A small audio frame classifier, trained from scratch: held-out accuracy 99%.
Rows from block 14 of a small audio frame classifier, named by matrix and row number. Rows with one number belong to one channel. Each number is 500 + 50 x the weight over its row's rms, rounded and kept within 0 to 999. All counts start at 0. Numbers have three digits each. After the name is the row's rms in percent of the matrix's.
After each channel's rows are labels from the 100 clips, of 14848, where the channel reaches its highest value: "loudest band" is the band of the loudest frequency at the time of the peak. Only what is clearly more common there than usual is listed. The data: short made-up English sentences, spoken by a formant synthesiser in many voices. In brackets: how many of the 100, against the usual share in percent.
# convs1: first pointwise conv (model.blocks.14.convs.1.weight, 208x208x1), inputs 0-207
# convs3: second pointwise conv (model.blocks.14.convs.3.weight, 208x208x1, transposed), outputs 0-207

convs1.78 097:443557527515446612518566566535504474482507531550525600452494480505460513474517491558728529505544478490507496513482484543626478559508573635535557596575480469554527518503553461528562497493473483527503371468592549514460442489510466506549457581512481574522610443505475487527456483429542562557565435569388407474465500406505542586487538496502550402468446573511425504507523596491526468464500498539472446501539499460452436469505431526556491467478475464464551485491471472479519542438499536525425496481557547524466459437505467581428461483543451531507506510429474551535551565497474427489528589588417483548421423519465526510502509519493
convs3.78 096:561484526512592469506423575498475474452394489502527436478524468498522465511422436458560509502533509486548527461462551593523432476487556502501582523485485528417590505465495434532397536420457547474504421533500535487528424476553555572361488491542485601387506468484451523469426475559547601498405514511507514586417432599464436536514497527464467400535525414487490518398555456526521563609537447529490532522503473490469533511455477477545452439585568651429596482468540496467474445452474542522507493573448502483443593481462500477471556533427554497478498514468394458458518549528551473520546459460471458523525554527537464430502441411469
loudest band: 500 to 1000 Hz (43 vs 15.3)

convs1.58 106:482449522609513506436444549473500462457588483425492472532500485518449542489515570523474505422493486531554502593508508436429412466469509452551459532472375526459476440490494473479513482473440441425618492567412529511426528462540530550506506541518544564634517591497467472437538526432453567459573579489566504590590469569500530505479461454526607467481524450488444506574501576518462459406474634578528439543483526516509537531490471440418580597539490549440495475503539566530508528523447504582532452489512503545445485602493475456475456396493518481517493489566500476509388444521596439444481501498490544483579435442433531492520597496569
convs3.58 105:529486411475578464478535503498499496474504489553515530484545525450430573515437550607457464472458524500437538461461457463497462450350539489514507415519481453492467502502545429558455477475483498541565382483439570511505544538547578591550563556492595560570461452450479370547456553405439530512444487494568514505444486479436433502429543564430573504477577547572535493380513521542483537558553521506465609532493460427516515526471531432449442527534475556558487490466457604542476483409472519508500535474505575436492485462482611464501547512504488510519411468489642484523455460517487520557499533545581487452524541492498599618534527405537
loudest band: 250 to 500 Hz (49 vs 22.1)

convs1.192 099:526528564518512532464564520563456539490461380407523489465459609487494496495515463589440479487535535441506501567497528509501537462491513412469506487448588527436526449485558511456571504509502497477326445474449503513469462488524533504468480422512520567500381459517475449533519460537477420591575479543547445469459399485496525444490475522465531452606636538533490549464532446370480470518460515509533502494435533523546562533502504483422526579518529585527587547498494441498475486480485502513432467367441574512651515478466464462442473404541432437519480493525452495492472463507442397462396387610528491450521530458452472506502502482466
convs3.192 104:595497488583473399438508447536473451488451484528520501471441485511496419512445541475523518544557569540451440471473513452536442477503481549488504585377494448498529532528607482490560499585497540397563563592512545450544523552480476412499538457484534455470528556433574558459495401400553519512480578558534513475410477407491488479490473505499451546428417445467421494510476490596455423501532462469567480583467454517549456467570491542539381553522558497516483486422457545477545565579525485507608515497518465407414581484568504532449597598461504532524483487439469477514441507401470460480455418462459477576526432470456479527543408457539
loudest band: 2000 to 4000 Hz (61 vs 4)

convs1.66 094:480510529407574513455499534535517520596467507423475489533441493579592469544432491468526463445502478478505404536510477478415553456500485592463472475511532429554517436509445545540532493437513550554452500516572471542595565473552455527537634507492443384488547546544457444479477534441417457467481430442531474470532383502597497492552496410576501504501465530534412581602536539544539497479545524456519506509538505474496517500482490571601402423528470578506526513503534520517459531446495489422503543417568449391541566573453538468447485448497470468448487458496476535413493542518543503467428492500566415425564526339487535526543385525471
convs3.66 099:572430502498534515497440487406516533541443558429462499535591596483446437602438549436506477497518566466449508505573495575512506544495484527456469565459526566447547496517512559637484511476500480543513568407516592552460464511494440506499617486493558542446553463490434563466521470448537574483444537411517528531433435487479465448464595469488492496502492482510509465464555410509446544454489591360460558455535507455461621539515473538496476459491489511479441562536478481486582558517503548380469527530495528432458523452471581463631502456519583520490523507560451529387606523540409483459511447500423419427499476459542442510490495587475
loudest band: 500 to 1000 Hz (47 vs 15.3)

convs1.109 096:476523482483499417359571579471648485434525464373554497492437473468444440394539427534506487462449578435468582436503506490461489469425557494461470536609558560529484539604523456555447537489515456441520543430532431468468412500519498556586556459476491429494519446508528521468541497499493502520527484544542466490467541518461480372416496496478414485443553533442492580505524464378497530472342463434504495457503473427498535577479505582496469520548472431461556521506490538562531544517444514614471416556415517520475529472512552480502400458457502523487476516485484520445549544459465514553577528490516515461403479512527420518553561482543
convs3.109 095:485408539495390438440564489510540559569587526497514539527481559604528506503508582495540514501526522602445512436556523529518511508469489497529534414581442422549385509547515484525456371436443485480486582539491531469547492584448606520524461500528518630551547450519415435500600544466487391424446389502502517476526436488429528534554422523472498490515487414504520491446499464584450547537553503536510414490553573526519534506466515441497461520526586478561434512571469555554559547394447504519560455501517530510462454567560502484424537502492437601539512448462415532559551422501559480495540572553551485413452519473495512506504496445554
loudest band: 250 to 500 Hz (54 vs 22.1)

convs1.154 101:432505554578558472504463513521572469463521431590532538427408548557494468601424481470495552518602637481459398481519473508545522480480475476555451541458474472466520443492372508507483524524441464469402491510519525484501466410406435465655550470508525519453462499592419448483480519525458467577434468522509457547431565529458527461465531530533480457455576465614445472514508477561439514501473499494470539606482478462538476528481500514501552480482464567508371508496486544533457533473507515493534462508536355502529551501577432422498519592498601563619496549496549526460482513511541533568536431503552560490536559469423606477501540517539
convs3.154 103:531544448411450529522465544480403466518525517483452409509477537533540577549437459426459528481571420464423439607543465499446527516470500660451523546444585592541565477488496513483491465503421496530501480489446489478441548505492543566461504519469455520532490550497491595525598485515469428465510492527541544514491515495446591499493462506585462593497558523537467480513450556523502507553526510494533441484510545497434505518486441459561424520566483447514475502459572406489572528523513506506572492457604568434548508545532416505520503574406560561490528552512412554520496450551565437550396467546493540419415509598613562528416449381407
loudest band: 500 to 1000 Hz (34 vs 15.3)

convs1.204 100:557555553474536519438484514463468445442447536522456491499545471527414552429469432457546516512521361447544491550437489464531524470478459569451366466469444502465512597609469449504486456524408474440494544461464584475402529574504543451525456473565401560534587519478502513508593487499566548479531525451497466544538493501468646489554532556488545467567471411503557588507492503538466629411554528438459434457513548516467497505475498588507567500550533547445617487432481492494565492526463551512472490557549526549477407499591506479472530483511449503486529533626537495513507557541455550526511463503362584567488472494448408486543481529474
convs3.204 098:506499578470477461461549491449459403449466541485445501393528527537442519489526480557482502421456322594470470517487447495524453421501509443521515462546487497594424551462600455488454540583553480474487451500519597455461478455611523552527507481571541425545521465465495492447585463495457632496546430484516527547545515403541480501485511464411486498523494531470402547516435556434547499490525415450539498456572556423527538394526563538519528524506551512435504516480523655533534535511490616509492582507525402550521402556477523474504487580469443502490504477467521561603514484494538522548568476486502524461470464480431471571383490476522
loudest band: 500 to 1000 Hz (59 vs 15.3)

convs1.180 096:466496570511538478541536468500318548548530592552523461501549469441477558439488472515518544481540535491472434471488513469403490554512492513524498493482577494505537523508476456427459454512553430496488454464556532528514518479502462538453471379545516465558419507423511546477489438489549405428478489417503529391494505487566520381463579473458498526531470511406553596514468451576586444478563485532448556467632442484464431494519448375436402398438453577566427518531449528527590492492509510441493603455530484476488518454499533505486542489421456479443414504465486498490510535560486550478425512499496550484490549436396487445600408527531
convs3.180 095:508470495474484500509551507482391546543411537505461522454487457494440590527557536503472427504515511548568504622448480441584468473446558461558499389555483431518520518584492523520529451548519570477420466462449440560488617560518582476444527406524512379452400453484517448478534468557480445502472522547464532485501516534551419537474556453566610432508496554433667495494561413466433563421485497442452468470477515439542483529438494551493514550548569489488497495544485500462407420509485489499501488486457444506553558486458459473530540495463464505589553528487555355465393530477446502583499482579505496492587479492516492500571393523530
loudest band: 250 to 500 Hz (73 vs 22.1)

convs1.98 099:501419507478529464498546487486412554460555563547558516445527537504460542503488476524515379535425497340475442407509455548590544439426442465556516438600542498517398607567458570533488455474466559470494541546386566484504532447529501430517525504401465553504529483466478482542554499576549420546536502490496555477500465558486495499580489506488621472533515485530507429507488465432553541546634527520539422474477555507477537453519488479560612411521412491471507473617482520575526499505577505509542476508500541499503484520448536473475462415514489582491510489458504525490544588329507564487555460594503566509441487556438554520489490496499
convs3.98 101:474500493490567379388463596478507521461501543550436571491511429512501549503606475494489537524547601459580425514437476510509463430574419425517535517443526540529433382512574554566482545538547518537493440545455527471511584461507488437501561542473454459575489579434548509556498591527501465465545544513464560523478523447427592458449515490505427480522500531443441490457461589563486566506493507548456544552519511566546512599495504487532463529488526498456527514363462377442498509487486432516443478590566492503557559521552427538464485595491451556420404414492506495496527553503481452474561482552628460473608473467485566554537513529524
loudest band: 250 to 500 Hz (52 vs 22.1)

convs1.157 099:472578451507490513549367488484486545539556466413542470464560435502572533622407469471349478507526557469571468503466478511464582487518438548440491457537471454513487413524430458509536506528510522597384488508554462471499468503501470496371527473486423494478606555523497472514420433519439485472451355522560537563614464560576593460531537472435527455531475500483528557505432478516572549485491477543578489549485481468465547513424543501447481491522507621506452484524548441499530527521441529543500572491478560572497532583556543440592526529507615496456509515473559555496520560484467521503565542581589556469539476448548484532431536527475
convs3.157 099:507526505506414521538467495487493503371573442577528538487465480537575415545493521509517456408531569559469556573502574564583518513536463521538417441556514493482446409422549402428549521548464477560507603466578547505450572538531635448539522479538491525479473499500524596573479476442615528505455458411509550482484606387463538486491489542442586417524453591571468522434479431444586542582471484436473496486531391511446459411514478499498454494539485513476521493512504528493512586473533441499426568430503477508588442471472487435501538562472457550527446490513532399589519506478473471518505496446563415506574482458525553442491503500493
loudest band: 2000 to 4000 Hz (96 vs 4)

convs1.133 096:497524445429442543439488517525538531467492479504450477456469591512575529448561486492605570493586435498522521500451467507456473500440466577530434426503515450435513470413485482579589523480549480498457567552453497458527510451482558465632405478528437470557469525545546525533586478530529487549613452466441414516430558509446523491504474501349544511522490465437457460450569463600467465587447498398560541485513447567536540486600529515564466510523626477618558497436530472452491580526523359520530510404493413524499550559465616509547458493515496508525529538523538448541447507487503496514491379504480494500493468529499569515504426497521
convs3.133 099:413454520431499474492489556429539420495518439462482565574458455507523565376569547532602516468514476525479462550507466556469495413457558579515558526482483440569426530492494471517552405409446427404463437532526496508514477488589579441524497557483516501521555507422508510466449556516541448552453614534469509437505425524489631460502381492472529556523521422554466535475577516538478538487431467624404424545499524478564599503435540526573487539488538511530585583518467416530577443464489407599472473439480460485408460508557545513520488505485442480456468495531511355540513522526468528458528523488466488506477453546510526521463475546437
loudest band: 250 to 500 Hz (50 vs 22.1)

convs1.16 099:551423495463543495516586491549448422447543415578451470448472573537464493546471489446498479472578458456473499516448440487545539524571571503458473521544490472498443498463522584464406539480520542486455517467431535544560556528579506536498536500535552500471483529485453474543448518478379534411556503534477465586475396473481446517488522453523441390513505492532478400563512551365502466560482503550438515492510383430477467549466624482421523490565568614526602459499537459452504470537379494461500553622473554405477540544537558509504444472467609515477474534512517431586524491580535418524411439566524500521499438471458567530499512458474
convs3.16 105:522453514513452565493595453531536511593446432538506540498464524465454432449524556507423575455448531523522529563467505532513452577524500380506461411503544488561578542409493493417524444561518598542618620429541454508448463532584523530495454384534456501476503468470571495497578458457506468494484438450566456518486558482522595549588356473408607528462469479475463497468439576522523523480484551427554550487500568482506524513459538476492456512521513517490376523566503476521547501465446474552479561522430418472447496452518416540448458493489570529543550469465441446587475506504451500500502513490526498589491529628469603515468468496407
loudest band: 2000 to 4000 Hz (86 vs 4)

convs1.127 101:448546530494446445504476500525512431498536524499525559477476564489477511420520509501394501517394531424518520478513459490433569430450493616561421488416486555644540515521646540536482414593465478445534337481492619480574556580544419484481544603528388543505485525489460444492477354502533542450493421547551492472525553484491498522504397464447527544521525528456505565585481537520439483441492456495502530510446600488447451487538506517538483483466506456545565499462467442509573515495492551491539518498543535513536444515518516586504564551561508523470531462492567552589544546585535547470546508525518395606513487475565514477510545484523
convs3.127 097:420456428522465476495444528512655482482498497415471526441527527507493413525443530514500502491479512444496516539535479543498487461425456545527535471546505461463512459487499443411524507542507461584515486504445479476543398362511494527544598555415510488469489520535544569533559441477499454476528514639467544499487488526534468384568414454469497492478533435537532460468447509469515533524471465439496417579438456404512563504574539526465491510556510470558551558485411535528472520405469668515449462474547524534432582551495385579461532531538513544583549525466455488496482497431453463477514435592592514559511461398531443558450402420540
loudest band: 250 to 500 Hz (54 vs 22.1)

convs1.113 098:419519539546533488596554537440549518540498392549419471494496446476442507496535498426431448546433547491609501503454439549525502490472493515510475425513462524613428525472622476485501450491550622549511452510401585453438524461525462536477519611466432508575520503535440536403479523560511460525554480431509571435552549469513459516489485451464429539480450499546453422537478546466492440500490524462592510452496479450490467464512556585556538460535503582463502494506468499439546478357558448403502456578480527571471484496513351510533449580528624543632464542518541502502497500504468520436511487551433434507520442503537487452569458549526
convs3.113 101:484508495443501422472463432544529494518445449500593574537561576414419513591467546471532467525416457463411561496420526491468475439463506502413563574465516555496479500609414464524593474465457523483580555431436494479474520532590525506552491553528507463586519459417488522476603547430548478416442500541526562523582499473462436477462518501456577496626446499576537490481357557552532462480475507522525543556494528504520411418625520493534473533502533530499457465540443566488496519436541466515427452532511587500480490459527520429577474443507516555518472523553376429533521536626477548488546449562534498570520503521444505461536525426460
loudest band: 250 to 500 Hz (71 vs 22.1)